{
  "image_size": 48,
  "num_classes": 17,
  "max_precond_dim": 1536,
  "adamw_lr_other_params": 0.0013,
  "max_steps": 17200,
  "epochs": 60.7,
  "lr_schedule": "wsd"
}
Rows from block 3 of a small segmentation model, named by matrix and row number. Rows with one number belong to one channel. Each number is 128 + 24 x the weight over its row's rms, rounded and kept within 0 to 255. All counts start at 0. Numbers have three digits each.
After each channel's rows are labels from the 100 images, of 14848, where the channel reaches its highest value: "top examples" is what is common among them. Only what is clearly more common there than usual is listed. The data: rendered rooms with furniture.
# convs0: first 3x3 conv (model.mid.0.convs.0.weight, 256x256x3x3, each kernel summed), inputs 0-51
# convs1: second 3x3 conv (model.mid.0.convs.1.weight, 256x256x3x3, transposed, each kernel summed), outputs 0-51

convs0.110:153106097135135097125142160129142107114089164131136153125115167115148158146104126101113113098121139073120129125117133145109143152110111069137152055110112157
convs1.110:150159137109131108085127114126182155125129131129104113114146135125149095136138145124091155128122122142138133099127125169096088131146116146133183109132125143
top examples: count: four; dog

convs0.248:130152111094128117176120120115124154149156119140135094135122120143130128078135118139086129145094095121106142176135143094137113122157121103140137098154100151
convs1.248:132132168134106171142116131131126100156118141129114151152125147116075089128134130124143166073131113110153128169101142117136166140158127152125114187123135110
top examples: lamp

convs0.68:152093112071127148101154105125100124115127155110144125139099109070120093138112155104154122111124079104134127120147170131122161150107114117158155140096129152
convs1.68:092076111143104129137134128117104117126099130155072086147114108114144104151124138128091081142128105145124122123128110144118146127148099091132075160112109138
top examples: sofa

convs0.228:141144188115148124119107124110115094140205118088136088192149155151137120132160126144109150168144118104076169131116162109097108115159111121143128146125158153
convs1.228:139128157116131127146097136125135119132137132125138140074126156117145136149159149128127122101140160127169143117145118151129141139083124098101119159079109143
top examples: white walls

convs0.194:155116127190093137140120111106159101125148115113138126104148098133104142129123150135097142144131142095100081097148158123109108123093116148137174120097097121
convs1.194:113151132118141118080126130118132129098131081115079091105111105149136143096125144129103151115133104120114137114154123091115146088125130144103105158132112126
top examples: ladder

convs0.54:154145134134110151132144151125102149134172140146125075122170149189094152096079129108105115092125099115109130158133077103142142118109094078110121111111097172
convs1.54:131131155157110160122162109151145136180132182141158166145132096138152149102133154118138131096125129134154146115155121118112114079093157135134156106109135121
top examples: count: three

convs0.231:146088147102116112117122150113106129089137106134112136143145130120115087123136115149127105116121088144111128125118101136138123085186090112196085119175130138
convs1.231:112132123139137099119095074164133096155113126124107086108140138089152102157119087103145125132143147102136153125132122119104148101116108106119105145119150163
top examples: white walls

convs0.24:169156097157163145100149115145155130115155152157113087108178137101130123110118111118132159143138149127093134100161107118103103157181126128112118105175114148
convs1.24:120119109165116125167131121122131102117123184133176160137137111113152160107129107131085117147170159144136141149194160091116128086096148123111154113117109129
top examples: white walls

convs0.50:110091116118149113112109114114150083135121191116145176191100157135107142171150098135113133126135098145099125096086131106128110140160164168158125136103131113
convs1.50:169095104112117104116159174130117091108127083112092108090098159112159156106177158084144112147140128128116107123171155084133112074113113141095129141142113102
top examples: white walls

convs0.239:115173134127128160153120162191151136172110162129096141109126111122174152095134123142100142183135146142098123151147190149110132151110120137109145101122117166
convs1.239:103133138164118111182143126125117130110151114073182147148098087127075122080153116134124101127157069130143136130153120153132108121138182135077113137168100154
top examples: ladder

convs0.113:149149133128125111096122164111106141112140127103158112121155156145120113107120144123179096107169112144112164160120084105138151149113156137129151147127142156
convs1.113:119070123154082123146147135155139122109149124142142149175103105117128119105171161114101119199133138137129148120145156099137134126121150125128107162146061133
top examples: lamp

convs0.56:110074138135138144099125082106143118122159169131147126141134138135092085111144120142151127088153123116106117091158115123124148188154127102168145106119150151
convs1.56:102151146097136131092086139121142112148176126123133147155083113098108130133142129106146107133103153146123101141158155113130125150109151097140149142134168119
top examples: barrel

convs0.12:113117120129128087144122110136113085148138131144116148138115124155106156138101166130120141160157113118160094132123103139183106158158167119141101149136104167
convs1.12:154144136127145113121133139119145113107139128150164097123122150162138136121085094127110106169155143123174143127095137144101152135092127096079165112111108127
top examples: count: four

convs0.122:155110150133132136118138135098068098132073132128100125140162133157145099146096139118159087107156135108144088152116087163164122107116137146163134144070190113
convs1.122:150105123127142142139134132150116149104126114146129110088141136146126075147135131121134136135145086155131149132122125124172123088141103112107111102104093119
top examples: count: four; arch; chair

convs0.11:124124089127144123105108131094109118115122134089123148155129102129065128120145120150132119106150173142098122173127140168144116110134138119093166077134124120
convs1.11:124115121154140126123119129115148168129144120125128147175149160147103124097154137141134172177125130119153121078141174117111134110154159128158137117114127151
top examples: count: three

convs0.62:157145137077136148136135136155122161119137169129147082091155098105142104131124124157117150158108100117158094123132091127156100148145142144113137116123153209
convs1.62:069086126138111126113131141134132131164112108093117128174104103110148125109153127107145103128083126103120149126168083128145132126109130155157120149158103132
top examples: white walls

convs0.10:139150088091102146095131127123146111129136130166162133150150132117143112130151119131118133156140109149145117077168104099128081144150146116108128124124128132
convs1.10:113079117110127106154114131126093142128088127151090185145152144121114121129145130143155111117124151192095092178141148107136122135115098070122115159116156133
top examples: white walls

convs0.158:119140149171146127141176086118109112126084145124134119131114185172129175119107135155122140155167131122180169105115136115123120151135129163153143127169169138
convs1.158:134182126110126096105091126119146151137201136128126148109104117107160149142113142135089133153172153162121105092137106120098114129115144124165120117083159151
top examples: ladder

convs0.154:128101114106094122137136152132142151096122106122116139114094119125173123094159131131109129121110127127114110110129128148088109156132129129111149120130175146
convs1.154:105110115140110165113129134114128147116144173163189173133097115096139143115099102130147138120144095171150154131138136141117121136093095094151113136108120165
top examples: white walls